Weights of a small autoregressive pixel model: arch transformer_decoder.
Rows from block 3 of a small autoregressive pixel model, named by matrix and row number. Rows with one number belong to one neuron. Each number is 128 + 32 x the weight over its row's rms, rounded and kept within 0 to 255. All counts start at 0. Numbers have three digits each. After the name is the row's rms in percent of the matrix's.
After each neuron's rows are labels from the 100 images, of 14976, where the neuron reaches its largest size: "responds to" is what is common among them. Only what is clearly more common there than usual is listed. The data: flat shapes of many kinds, plain or patterned, on busy backdrops.
# gate: MLP gate (model.blocks.3.mlp.gate.weight, 672x256), inputs 86-171
# fc1: MLP up (model.blocks.3.mlp.fc1.weight, 672x256), inputs 86-171
# fc2: MLP down (model.blocks.3.mlp.fc2.weight, 256x672, transposed), outputs 86-171

gate.626 098:084147165129126119102151140144112156146153120186085132134116137183162129120143126183113124162150093145090107119021100116116180140095119118134145106124168066072119175122121138144121089115091164142140160128211148142085148134081102089095113126139124183171084139
fc1.626 095:107097134137135096106090136162128098098112109144147120152038142137178148107102095201184161095091137071130133124098093140144143103113111137145192144148121137131081110183167130097106146140107092068152114139090190103147180122134117121159129093087143113137134149
fc2.626 093:155109202124083128157096137115135167195126135125130123094153086043109153128140147061102113122102102144154141121091095139185154110147045103140169121160092113094155114101131150084114109132112145161079141139113098142124122174077134048078089133162131126162145235
responds to: teal shape

gate.252 101:070099128092094176115082132129220103139142135127124176113097106115147126109147116138142079093107139169115178131057187118089150090112139165146157112125117139118121173127134152130147100123159158072137114145094073106138117132149046179164143131102134148158118076
fc1.252 101:069096160083127145105189086145117122159164160152147177113124143132100061119079082126108098151148117158153131222228124138155108124167043182092068141176121118095132154112116136087165157117114103056131110141137053107152147121114054139158118119109134130135139156
fc2.252 111:155147161146060147134148104136121122073151155144102070147132121167163144108186123151120121104151122100089144151128046081112124100140057164173115094147146083078149116160081070189116127123081090151110125051174078167111158114167103142123105191141170179123103093
responds to: pink shape

gate.129 102:094092176131172147087103111092136130171127138135107061175091161072165137197152112097125119033146102149074125128103150127144111096147118138134115082113083117061150132135189120136184168130137133105106142086178119188097124166139139198122148084129175147105131117
fc1.129 103:092099122141163067094147138114131098072152158094091130137134092150103146110159115149151103154151120024108166186190149126147101180135097177098158181107130112097181158132120119113137087197162096138126111192091187081117107167162125109124176122161170139150128131
fc2.129 106:084114117137069178141138104112104163143137148096172077115154137149084101203061202119102159132129120156129080133109143110130110128111143109086091108173103158109113119157119120069104168122116120082106114132166153140086165126111111154102090155163147108095094093
responds to: ring; frame

gate.186 098:181135171123149137113163153146112143113174151138200162116193081139113130119128131147133164100196127140150118172098044159119115155084165082172134122139118117118128150123103169197134089078136114127087109032119122185150107181113118127087108169110196173126173041
fc1.186 097:129095103168127161100148132091126135112116179139111188168106071171102187124086082187115136109171132090099113140122161129149124129140090095118106121112130069153102106146117098082153118108125143048135130154126124138113076114152097143115176136094104142101135170
fc2.186 094:132089186159125106109126151157154153143165154120210087113199152174197116092168120163140092140078131063107137089065130125097095096076164102095129156137092159137159129140151176093154096160066161122152089138091084196148139118063151137127141150108079151152185100
responds to: pink shape; its colour: pink

gate.284 095:168124129105149144151118124096122127139134131122108092135132172151081126131142168126171058120138198136129167094131107173093145133103118134090141113106080132147174140153085149113129114105054124155142119061170146095084178096158190116132111121126098174128131130
fc1.284 102:191096106154177176158127093119096127076116128132162138139158080163203114148129166117135147084151063093119091105146120153155047128138141134072153127094108097158080120125131168089204210142154148109092144152143182157133091179173112103108130145128185133121097132
fc2.284 098:111110075129191118058133185196135173135152065142155132102132155090151083119082093139177116072147116176192124105136095089099134138131097104104133149127114137100154175115190122112125146110182106130141100148173134109134149152050179156114122154091120146157170152
responds to: yellow shape; its colour: yellow

gate.336 104:176093124120151113142127134082105129149117111103163120120117154197137145135083074139138144114166103151113066132095177170122167212130113131131172117118148125072142166152105110092119112085109089133138139152128167161143151104153142116142168123152109147137123121
fc1.336 097:130154122146123145150063147145155151165134124100089165075152085137168023149145181070124101152192106107173092099106109105155143144098118157121100158133153133092140119082115077100125144138152147092088165112121095153148110119143115111143085159114128136176137099
fc2.336 101:123187084166137121150141070122134102148154122144157129064138156122156106129155108102146149109063125075181101164101159105111128046220181144133118168146116152093169105139171122105104136088064127119132127155136157080094089156135137133121108081144122121091142145
responds to: yellow shape

gate.266 098:198161083119143116078143153206144128150147119126152109115077139147083122110132066103167136139123069088149064124183077137116133133140212093114115125139149131153059183090089119104136137147152071139114153113162133108113149082168126119105091131104147191152076147
fc1.266 106:113124171190120072176093162140088131143154131128101080133187124117097162170109055123108104155159123101127140108112115155110128139132164104099128135161179083195204107126118150133139123139125121155084141142164138142143087103120141154121158158134152090161117158
fc2.266 103:182062136117175178178142119080163123114140134139096089139128135137115159101155103101185097127132158160126100106146085048156030162148162116084151150104140111099129140139184125135157141167139185119175160140096143122107162149133089142109127145119147101114146181
responds to: red shape; its colour: red

gate.370 100:098128104136056163070129112121173167122122189101146125119083126099131085168147157082132104116136152147114096112079105139077161157102151126089132112131149166145139189096106133170143115168172100115138164158098136093105106161153110177150125123149133165186098059
fc1.370 107:126071088197129103124167082162109145049138174163110078068027127146145112101123015137148059140062152154136143135138117109173154130111076134197105103143123160160109115162142125144104133162133106146116127112176190148123085110104085122151161119102148159114149185
fc2.370 107:113120183097148094152094132160117121153105087072160155089192198123152112130112178096162126135127144129112146131189112147151058122122123126184126161144149093200114170168135110093109183125170172150097132173185086213116155137142131119178139102098109146163068123
responds to: pink shape; ring; its colour: pink

gate.301 110:117117148117139094164122162176108091146144084143151125162143110079064100087128132127134141098149108151152133115065151172106132082193124128106129099161065091109084190118092106148091077169103105152099104107094128092102133117161185099174149061166172057204101105
fc1.301 105:160162102073089086068131119117136160122159103054108129159114162147121115084122142184104123118173135127122190106116110131158146184104104094149152143172120126105139199216126141132133163130087108056117124148153140138132170092157136063085114130165148176123170121
fc2.301 102:174143146084112118176147097108133079099181174097088061148077143091087147132163125124110150115136184087146139121108171121115143118119128147121110056147068180110161144086074105141141113094166108093115138151108109126084140119150098172096129134113087114126138138
responds to: red shape

gate.142 098:173139181123124135142136186093116120092131088165117164180100148117136090150123188103093120145126102101103122095137138144127099067207120091181152104090094097069162163181118170138094071101134161143145185127126139041103137055104104154107130139175128129159108090
fc1.142 100:072129124171126123097162086058115152091126127116129092118082127146112179164143083128150111150133129143115172146086157183120165156159178067133153174128139161162098112089120126191134099107095091137128155150106087145159128104104188083091136095146160048157096144
fc2.142 105:149095123089185126174128105187154126154134134141121100121138117127180097121097139050087148120139130128221140135095130123152128133116084093100109145118137103162146174158122136170138103126107194124122079124164151175088121129145099116116102099068120147098075172
responds to: pink shape

gate.495 109:110106130067127146072099092163201089152135161146092091160116104093127076173097136135130107110087086170117066104147131138099096166138150136157114118175176108107099109152130148110146159141156074152131138156184116155151100132141097133092190147138133097130072146
fc1.495 105:137136209161169176176144150120140153096209135125111135169158143122107139101138076158102161125142148146109099091124136225141133116122161120181118122158093156118118135087085146095115093138115134132109172083129154118143092118124128107129169064180110158098121190
fc2.495 100:117146131151175133096161118175067146089065094073108123128079104159158111135129145132119102146103142139131201168132155110133073112078160152138112150091139165162136129154112098075152145139129194130173180169132114191136101139162092185129088154123122148160113116
responds to: ring; frame; largest shape: ring

gate.343 103:143147183046137101141194059164138108170170126146167084159161114076097133165120152143118175107085099143210160132093100124087157176142099148180167143134129207132136164109120153136143139158082105153106102160155121120181122105172138170191096118119159099148075119
fc1.343 100:075178080103131161126137116156184057086113156143091137121100137144090166105130102142201149113107110138166168098074144155104080175147127193111167114161107072135115139110067171159141138159160099155132138144110166114131127158189121121162168094122151144113093127
fc2.343 108:079093135118098115165136141142179101131121108138156117069142131115105099097113097118129103145161125095078141059167122156132177126087178132105133093095122124169175123108163083122136175101085155131104119056174136109122129096090158155171145170144110143110143133
responds to: red shape

gate.329 107:127108128080100109094139155137129058122129106112123133120118111087145132118129174144108089129136107098118155144112073144088102108207166127098165113082137148151147154180084210165104084081092088130149156128154126149100120127156165123178131178161091141152049164
fc1.329 109:151148121098115136139095123118124085146160170115125183077131070219103157127118081100145128096157120137092214147120120116089117083130171076121173100103168103105114135128075107154109085117116107158135171103128112113139122140165124109169140115125094222186164210
fc2.329 105:128176111058169041107107143170131168165106134121097172167135170170126160090084075093131106100125126105150154119115165112083119158127112136187079171108178117156095131115141124085174115138123146035111154133132175122102080102161167118131126083141177133119112157
responds to: pink shape; its colour: pink

gate.121 110:173124157121057102144111121153115114161121100112167088119142106067101141063114095110164078132069129168058113132121136166132125100133152109107138141094196114112013176086092151109111142111131175183108118064134161115189117147155126161146132145098115128116122100
fc1.121 101:123177076176129130100130156163131126129180147128135110085081121104144074120126131131150147157114110126123159185145144130087114136166131110138124111202153131147074132125112119134167110155109168208119122206137151139082095107165126135156093179150077112084131150
fc2.121 104:143108096080146174172105168118143172167103115086163085145127106163192153129149140145123089090071123103098088145115133050102176170108160108133176100143186100119102115075156144150171130149120164148166116174140071060098120110130131153160165147135121141119155155
responds to: red shape; its colour: red

gate.349 100:115106152077128117187119170158123129150146159180125094156163130130122102133111153151132096087131114120141150096210068136106153131097134097168106059155119095098124114162101141189128179132112163175136161147134148155131194196130094199219158101181167110100143106
fc1.349 103:140114160109115147072138155143083127119056111105147119174043092167143118113104137108074097161185166182123158177088129074070148121150216086159105133147115101064134152091125126133101142140129136154066142140092149135146188131112134150109171156124126086105122146
fc2.349 101:099123112199169138121137055109160117107176136128203107127150110123152086067106085148184155152107140181128142121136151117118132099124110082173148109145139092172093083139091122102159110128163137118119107166165119023097129076100107176132117114060093166152070169
responds to: teal shape

gate.136 103:078096172101152163074150096120155155144054148096071204124104147139179154097096133131119169130130106118125102093076147092186163106148126080174099106094080180091126169135148195128124138110103134104110081120165155120131104145144125150113157180098222144174034180
fc1.136 108:123150199131114170200136153096104156169109146117147153100128141143114074117123119130155148130171116171173074185103154022140047138122093136115153137109113105123128119181160126078096102075141146136125142130082171124095111139125168137098120123081132075139104212
fc2.136 100:128066171150099124092131174143184142150096079114133103144097072126119118135141191169105173180138114106096160134211085180135142094094181144102112144143096145087036102114146158125141164120068131099158155086118095121123095119167098124113113100181090154120131114
responds to: ring; largest shape: ring

gate.556 107:070159123077194124121192136149134163191193070140117185099095191084134108115121173113084119116098109119146148124163131158121114120110121090129133101135144082154165155121157099113137102124156147139167143178210159146095193148159131135163076166109069102180079154
fc1.556 108:132108146161077121019130079145144097134128123144134123129153064172157199118119181124194123077155126086126142134108109052100135112126105128133070104127124138149146087140172174148160134116082074137145151047129173143142091115119158079096147147089163161195120098
fc2.556 108:121152112087115103112159162144151139166057121096063124112151105086105108137151171128108097161107129112100155097111046082091126140128174124108125081165091163159179197197167090115140171178144145121089060141100188160117127138092147162141101103065145108084143136
responds to: red shape

gate.384 100:146147090104191136118139078097105088117104084120147148142126125167099124111142189116141150099191059123117242157102149166107151131121160068149142142146083104136186168046163062115119128129048159165150111166082179090150118118149089147095150130117186137137156132
fc1.384 104:126204073128110099147170095121094145116117031069165048097168106133142133194113165114107138129138077096150142126096133186087160143135118074130159109158135039074105152095112155138120100064069125114153134089102123186117130158095126150164111140122141085149123140
fc2.384 106:126081139076094164146051081130161153144162137147140144143134067101146148154131145177118171159108097151124144191137201098126124147100120115135094052096156101092116082095110080157175132126163129133060182122155168142109091106093142089125139130102117099081078140
responds to: teal shape

gate.597 101:099088109090152094056113138139185099095132124169071122106116093174092114171176128139156209151144153151143136154127118160133152148120175147099152077153128141142208151104146099131060112100107151097141055174156152148034137097094101186179135129116187122155142126
fc1.597 099:109152147103152137092169092091148098183143150102165136119076150090107170170120127145168129146162083128147160129119156090087170111166155116116187092120158059192115131168108117118114091138160106180103161095126161187109098062051142159130157152118141158120134146
fc2.597 101:123135093131126156121144143129164153103137139058081104106139152093157120124132146161108153112182180120192106199151150158147119134153132065151141092165185131145143115126150155137059146158069153088157160120164159151158110119097090181124151147165136119105147115
responds to: yellow shape; its colour: yellow

gate.276 094:187145140112110125127122162140112129126165132153079155166135091132124184182135154079140173104245122131127072104111115093085139148114135070176164151143096194147107146155090119193128092090141151167091055142101171071155151164112123140137137158110127126112176079
fc1.276 097:134178130087111131153135124169124070126119138113080068164124117148094178053144121165067141050153164127134139112109141126112071130114146071157120122161130155134165089105129083132076079127121139113141149201107164154119104111148131126093141145092126167157186110
fc2.276 096:106101147152165112106132181128115203093163130094144183119118134141143107139107173091112129090114160129163121082168084125106144095184146185145099109121126139093113073107125126109087098165180092133111102127170106189106140136145165115168107110112153107160101144
responds to: red shape; its colour: red

gate.194 097:178115138111106202145114137097152134090137149122107165136128138180121054104125100107131088134091108110132118144124113150102187105155171183123172109134104115109082128124073184065161131168180145075167099118112114168122061123161129127113100119122089043224122195
fc1.194 099:077195126144155065108108120192101106090156135112136099121145078106132093099158124059161124094104079088144140084136132075171131148096118168114160084061148158134108070124145152138127121147107167173107134082097117148136105156145093146108151106152083154127164106
fc2.194 104:051104184126123145107136065139128084106118123128151054099189135152119115125177119151108123101162146133119123100124179135182195124159123113122153122197060082172141151156124131184170093110141146131105099097125088146123138180163113101172133129121115111106159133
responds to: pink shape; its colour: pink